Weights of a small audio frame classifier: width 256.
Rows from block 5, named by matrix and row number. Rows with one number belong to one neuron. Each number is 500 + 40 x the weight over its row's rms, rounded and kept within 0 to 999. All counts start at 0. Numbers have three digits each.
# gate: MLP gate (model.blocks.5.mlp.gate.weight, 1024x256), inputs 0-127
# fc1: MLP up (model.blocks.5.mlp.fc1.weight, 1024x256), inputs 0-127
# fc2: MLP down (model.blocks.5.mlp.fc2.weight, 256x1024, transposed), outputs 0-127
gate.709:492455568520412442513496485525410574547508512419516450537480503455546531480454542484484484481530503442525536470509462548510567483456504479449530483505444501481508498571490525497541417468555497491490434526498525508467510543481499522440533458442558456459479495537427471469464504451507471529534551470544417524487493562441553434467531488503532460526565470489418461559522480536530408510524
fc1.709:480492475511533479485478485500531537489514452509451499552495567419505523453441487484511462515485470505463473546491506412504539484526482469491507469547504545489582569548451559483487451539537534553547534450447539547555448606483545470520498485491536545503525566495492473573524534473561462458502545522527513458451474537475547457517517463446523519470564543491451549462581467453604482500519
fc2.709:529471537463548532448559447448487474498449513508452523494510505522565477431470444512465553489426532408522519489435529485433462488552503545520546513486501487468501503456499518501448481551579486529502526487481506491488524476472478454427511598553470488509505516477443496466533453535517490509472548525469418595531504451467569554421468513507532466549559492461527494487474529459537502456497
gate.710:494572552518473533481449494428482468505564483506554578528497546533520521554496510464499464461548567510559469464512492458484509497424463434516545527472516497454452439576517481523544407530532475475527399485501460419448485492550488532423519454430485471537531467434479484490443553541539537483504486479467553476547513512461555524484544534534548506463494512458486509507527506505429499500488
fc1.710:486503577502447543470478504491438416448404481490463466533413530498472462476601446566521597553579438578552509547467462481512498514487491516588509516561490506593474539492536515505481499502518506430539496520519499502478493515455577605478545502463462515522455476496465513536524507485466553415485476498522466535428492539526427492422492493407448481465537493435537553496539542507528465492523
fc2.710:536495477481563449528495465502491538494445477547470459506490499459473491587581483495414535504504434484494474564469460548495451509544525480487471546508529515482462539598462507526499522422517421473475527517501449486516390477404503536414456588484493581537537482489547484466485462498555507529564534485492474517505516486532465494443515547528573467483490416528487496512585514436523523530586
gate.711:408546514491518474536576457520501441488446565477498472523464513530517496407532571475437527476474410518547527513449490532518489527579578498540473511520476448531493466531500580549518475505534441531442522464496420437449494571500531417601552558519483510454508515488505478450517493448469518504525439491437476563413576458501572478464440436529579556527459438468577481478507510504547484455538
fc1.711:511488477551489486477494491523485458476455478483468516528451513540478479524520533486531519561536593560466507594506522417492447496513578493473488505514456520504521537492504493499519468459488516578405479500394476503531507500553548485494532520546409549479593550444514482513500589516430465507496476584468445433507541478417499512391427402542477463559506420492515493480495545493507478512524
fc2.711:519458486492435502493500503508487576469422481524509539503466533515524485438518511552508468484538492518565500447479556468498546522535474518527489490541475509465594468474413501491510435426542515483591529498515494542473535490503484507459459518449492567549524509481540450502506565563483471507498486474508453486542563446545508452573538463431461482539537532499453531514449428533469488504504
gate.712:469497446520511512487518441486478465513565475516466468468445505485409502566550431535529560556523465517511503471555502442444486477507458544488538568433484564507533460524553459527536490476512581571484546467481521394467611488506496503504506511585502497459487559547477448514455482452495480489434519519476563491476467503547498462568455480536564493537516490468474542552544538513449483536467
fc1.712:480548493546486497439388546487509544447479574517518489408404576470467575479517541547504512450540521534538500563489456533430549454521520483464492384551553526454581484480484508426533530508468582477485431530521543470482479421472486496513539534491508484500539460499520468503532544455455561494501546481478563560559490470482562570515481539560500484500556495502477481514541540550563581489501
fc2.712:508468496551437500553519535526535441523473508491514473576496505543491522496526540468475482460502451524465515477525553509521495499552502459513575509497511512502425436523458554507521463526514563543426530555512505518419483528528521527568440507449538502461508559535456459454559510529461486512516546514503429428538531551528470569487568531487557582476532583521441453510452553539495501522527
gate.713:456432492471516508517565408517463454468530527536559447491443533533575559476549500501501510520490420444538537580558505566508586455461469568569478451488518550434466569450606493527554469507530442510476490528447507480513511500505518568475481435574517490484512528490514493454465548522437489457454532526494506466475460518540491469484498591511491500567486444490551500508580456552506464470489
fc1.713:473537472454532519436513539562513526511463531494466457555457497498524539473542544499557467478517454525517467522503563529567478480505491561483534513474462529465548471601576549402480479529535473468490510456534548474526455512470497481493463430519494450538424519485505495508532532457510521528466572452552526552526506484514465489478507491446487600492517548448529549529609426533542462530482
fc2.713:474516469451534586542485435499431461553488465552498444474525496521517478482455492520529523509445481438503539498489571548508513517462518500487466561474487480432510565587475486488484559469576561443470513620522510487461399529513568503505470543481453519471498578468510555538533510443479540459500583447450515582531480470517547426493569470465490521481554540460520537484515571565473499462506
gate.714:492479556461488486499413528564456439533566500563485502484491490474468459460489547547495512415444547442483537420520477443439541468486489440539591527537562508514527507475537502461547540499469560490506516582513502506541531462572488525551488557505502486412481499513580450498470576483552517477590510524516580543515456465531535527507478452535494553517469494593504447484493432479507509510574
fc1.714:420420534495509561480510533438450456433458479523554504477477490465544591466433452520486508515481506493451556429507508578468566497475514520482547457444515485497537480432468468509459480507426515510519478514452478605475525558507481543519485502520518529506519522543460509448485496459499476527520445513519531537542514527484496469495465538471460472444513531461496499513455392502498488407423
fc2.714:430479504485424566500521465523555450525448478522528479479481542567502545516481519478510571470541450525461508473458485485518545555588496484504515473511533539533450568501552516434495557469540455440500471517508468536483536571519535561505493515540508532515499474475502526456582501542556465484578502537554538514395461592486460593467521440446466564534522516445500587512452510514503578479508
gate.715:520487508550607542545557436444443523532460495470504558482546526498509433459516560493454489505463515489414474546430468469548513503498483526480571478537533481556520520484376469522545468401545462490507453500542481447535483484552462557527586508577465527444462531390458487538485550505565528481511483577415558447481495456414503524529503495514475495531503523576494533507471439497505463524455
fc1.715:509487518503464489546435498495481495507500505543450538526504475453510465483494560496439408436539458494443496456495532504519523502441605467632513540480463433564497470474515428466513464552491525533529477508526428467544532582552497580456459546513582474475457513483463490489427567449483474480487471462562513503498469520468547426487519484562569514560552503542452511495483610523520425505525
fc2.715:476521511540453438528427537467484424534497502533557522501465501514467434470531472470457450548519506457532502503559504450466506440463475503495534465522455586541558502529571486601522503404422534444451464497468559529467565459437475535495529441530470517542427524515524487576498473456456507410539532523495478509520501506538480459536482474514488507482548508537470540537503463437501566510451
gate.716:538454485504496536490437558507485505466456565448501497535485557498479531472502513572471407485435471507496461479506440505437474509542509562487538428544443527528424491459516484399523517510544449509473460501544487440517494466557472520444516511483574542427456439490473501555521465562497510507487487511451514468522447547478514507466465489479457476508529490520523456572393436529445479484530
fc1.716:501474465536503502486488603491452510477496494422506519499541511480446475476484498497558450512479481528470428556433430520489529455535554441558442532464573498456526550490587515514510536454509558518475514487505531462516488471531478576560455504524547511577576514519474471491602463503457457431514545487501476473482438517497521474554507495457506442507438444563476493538488600551566514501460
fc2.716:476462511463501535507542496550477541479532427484506511463490488432412447446501462571563492498432506463494507585540519536548549571482542509536506384594516484529498523521497572503513470560426533439540559524507554608498547487501584505551495470545538439526525446541492555473457524534451468498466569507474464459551522541586532519541604553526465495416534503505504560506465490523487459515481
gate.717:486520478483497505598471429490496464472463456525487495500457402454462523468483500495521359569481522424478559537438504490471567527525417509532487527503459523468439514544477460493505448484533533446510559509462430479453521550482547501441447512508512441531459467511469490522519449474398580445530453488492550533494521482448531559502484495489449514465493492499540528573452557522458563509526
fc1.717:534489481521448536531487552528437522541512469508534520460478513499471539498486450531520467555521576427534520474512508519436507529510457466488461521436542524422530513557459475508577510519481553569590546548571533492494471464517505429454492515467413461468488494536465516478474477513511517522412605459540422510515431425540510583491536582455485487498463521560464496510512521545517578507515
fc2.717:502457601517499485512439514509499500543475523445486459564474525500538477495451516476438430457431493483484457524476500499502441530514461475483451508477468522512542528496457592421546582505557494466515492433482485475505567502532525498527574481594472498529458438479552508496462512508474471428456455466516600481460605520538496492478514482457438553447511488485481468440488480508533543501445
gate.718:539530477532551506471534529475451547475499512511485548464529417545524474553467435473464543584508470517441511522484533585552496501516530562491556450502423540574486531471459500462461543533476517484573587537578529508534540447538477488520544564503527520519521450503488513453489555625486589508515492522448528538469556543511426497475559453516488474487490537485577500532543506484489533585506
fc1.718:463507496460498496403500582506455516450507477493501524556503559488492550514471529558488526506525510515574475464505514446541475501475517539396405445471534530540565533548514419464522475523508463486552471530382409440443491545496449508455461466442569527435480481514439591448522525473479514510436511445563507428499450445422535503519493461448589543462478506451431436416507522512536502480540
fc2.718:546508466492550417514483495483544545450553464491478435476485521464478505512538545494512438490542525551472498505441465555430515470445537533467452444444416436465513522562456515405547516490492520521430480516488519461487519506486466571511518504504501458477554584471515464563468512524460496542461525535467492504556510543564472475416513495549515493552537459489466541487574542494498505508542
gate.719:444504467521497487559481510527490522560558439519402503577431527555498534532523564545511470491583546446504480532575563463518513560529484426463520555478585476468488501472490513445501514479452415528512477467471499486492529463494442513574533503455460445523579472556504458496519519494445495587469448540444518506503479486497432515506475505525541515581472509434408488491474510528544547480494
fc1.719:482519451533523486396517556466555446523465521542499481501482470538531500468507514566556441416550513545561417535504427499499492465535499477490506505509533505491520466470504447522474516490499552474466499436477560512462505457477549569490500513505488543426534529507522536588537469430542540526405490522437498575478481496448470523468481553515485514495540478528423457464486495508571431496471
fc2.719:482479508486490489495534541510569511538501473517417555474481439490428495542494477537487511505451529464569493406430479553485469535417433519500505462532516505536498555438492583572491524467466561583540555456590489529425432509502549561538494468460526496480434532520529478540510455504473500499503484444588450475476509448437448548528452505488507484535466535534487546497466447520482486515564
gate.720:506461510526499542499548554574476512470507517466491412518490529420416527484490528471611480536490426481529580578534559521501468466522521552423485560442546497546529507466428499526537525579431407470460494494499532537553506494473459571475513518506493519484540493453537506429531540454484521510462477556500529505483580472451506551477474572434485479479526551487526531491452535506504533579460
fc1.720:521430459477585516468514496583475496448453537392456473497423477468530534479452542510526522467488481475531462454487474499514469483497490399533457560552535400442478502547479505533559492489572513551569497569545471543480447569523487483501526520448483507510512453532506524630454538457519483518500512514521505577503494536509459514584562433474457554458512499539486520505483543476549431489449
fc2.720:487522435543535509573554520549520474495452543535485487504509522469476543545558466534514403557491410475498485445527598478496501491485526542458429454509422503489522567488525531566535501476485546554536569515497382449485519478545472498447470479490527483443483518490476467510441485541507472502521400468468423497539484535429589492524547517480509547437445507499468491551500492494514446521521
gate.721:443436477499466432450514530458492545511436589554513524489522536518478553477474446500512570494471463575496499510497491490534489473534535486441537466521465514479482522512481523555489494457529624523543584514486595483468519477458515546451463549451456513522484500426409550566455482465521530511489501461534512444559482522511501510400501448516425590596533442461486495461475504409421521485445
fc1.721:519499558515467467514496466537497470392546430512531537553435484508506499461463431506522460460455488487544513412526531484481526495533512463490461556484490472539514448489503446527514476459455446500428544433480451506472503543532439536472514543442580556445490388504495502518517598531501509496501431532566483528432499506501559524479538532510492395513497500536485414503455545515556490473461
fc2.721:502422489463439499509537481504488520434439540540487479522523474452449558531549549534449457535477464434531563483495470457452466516538523497571427511478414522496499509536503459552528519523514543517515485494536528460510457481446541491497502501527570552533508414495483457514472501580583534462514502424442457552517508452468515571484506513544476479514511502468549563577497507489482551474469
gate.722:430514494504427511536460471528502481522520533478594433578487589487549470505444580505474469479530544415554552444492463499503486478553500509524446480482505496428511463572468451481400528491516444470498491496535476487475465450515501552466492536496512534497441449520557506519500549540392461546497464544469526504523440521507506531494537499535478509475486611562489489486537518492512532526482
fc1.722:497521459481504540442500582474554414468503479536497497549450515488545462485482507421584480509503416520438504512456438448459544508509453502500443568528472485446451532475511485481518449458470479460526471438554461521492455490538497605539482510540512423456479489481433536524453522465482508495488469429503484471540560509566530488561574470551435534498488497489501536425447481555571559432566
fc2.722:434530536540531503561491491487457516493455523494526527457545500514444497501486495462475595514486496471494516521518505492435502590448502533504523570441584404516517521499424446505507521506493445523467515584476510465567529479517512532480439454487517532565477500501505496490492453463463511504445490507467604473507581487511527514463467506440475482489462508460478512456473511551462471486529
gate.723:426483522557508579541531519564445486452494555479447523532466453487537537555522513502542472490452495518447457532482554460453469483514517455552468559520551452524527470537494480532498506508440524533445550548477570575547469468518484541460480526518484590525446520556513542494541551414572449431462499527511565559480512517520484497434474502473523438574556454472520558488530451482481400521494
fc1.723:531506500514483501511521456567485542510534443563504471473548456429499426475498501510482551427522485476434454531559512441466536447543462470455486476455542461383510479523536454452432538569564495573483477454483519514495535509503483529511462432484504599462443495499557454461529538501521452531441489430456465509447508507509558543493528493463550540536532544556535542499569464486514472435503
fc2.723:446497530513469504572486488555526530537523474418491417484469477449480467469555501462516506441524513489514451441489539541460497454492493498449467470471526545573568468438498505487477534578507455474514518458546495477482541492528477506501465503563502421529474532440547519466511526419502546501487526524482521519434529462567544495537501421521470518483466496592475525507535580466478517576456
gate.724:546467464525518498493568506506515479443529528507468510502549505546463467521462521502422520569554421464529496611494549446429479517471571460476521511533492559474474484469478459553529441521527512494506544459504474551542468510445467508535629465593501529508471487507484539495537500534470528577458483531548522486524507494505482508482538453580508522491499465529540555532456515496533505496507
fc1.724:466537495518535453446508508434554453555471466591570444520468434541549573513482473425486489543507554475531528454551499519507482484532494497416454544519536494501551504480426522468436437550589525503469503553491410538442452499533441466527496493482526483529520510514392520487461441534527505428500528464438550485499513454493490532574503416581495501510544479462445496556448429476536515475450
fc2.724:512510473448486585462490527492558489461562491484514523451487482434490491524534502440485469457498519458484557463474475487552522493476473561519470484514468565454489519553458565588412518421500476515493530510417486546561445424432490459568539490584482496434544527546472448452497458489505463544445492537521542522509515521428503463552497498542562509496461542595480444480501523469536483449471
gate.725:449449560530494509541505480478486458522460551552586547517464441435510454475469464514439505523477527441492413513538535561585453549506525474503536499443548488484439478562532492491520548577439500553492496516579496522560501526509578485503463508471492515496567444482536487555463566522517463548503529520440545452472547521520515548500492420520430484575510464516503457415527462541545519489483
fc1.725:531487479454482439502541555567494522493466522536522467511539472513433485457522432421504482407437439521524467508501506506537514556487499529508500495436534586554523543499538496543458455479475498512558499562519500503515505474501526491460506511504507404439535507516513467508512422496469493573522544535455512520564454522466431447587571493465489545473507466467505562481479584421491463487565
fc2.725:504550526480522464560556408495591498531485488497492488514509551529442468435477487537521460472530456491435461553479511538523480503489511452545433471546532500449542495471541525510486486453466509492501455533524604507491509509464515449430507544436452538494461491539494493525448530433476499445473465482524489546545492490484493522531478461488507465447515463603532554495538537543482488447572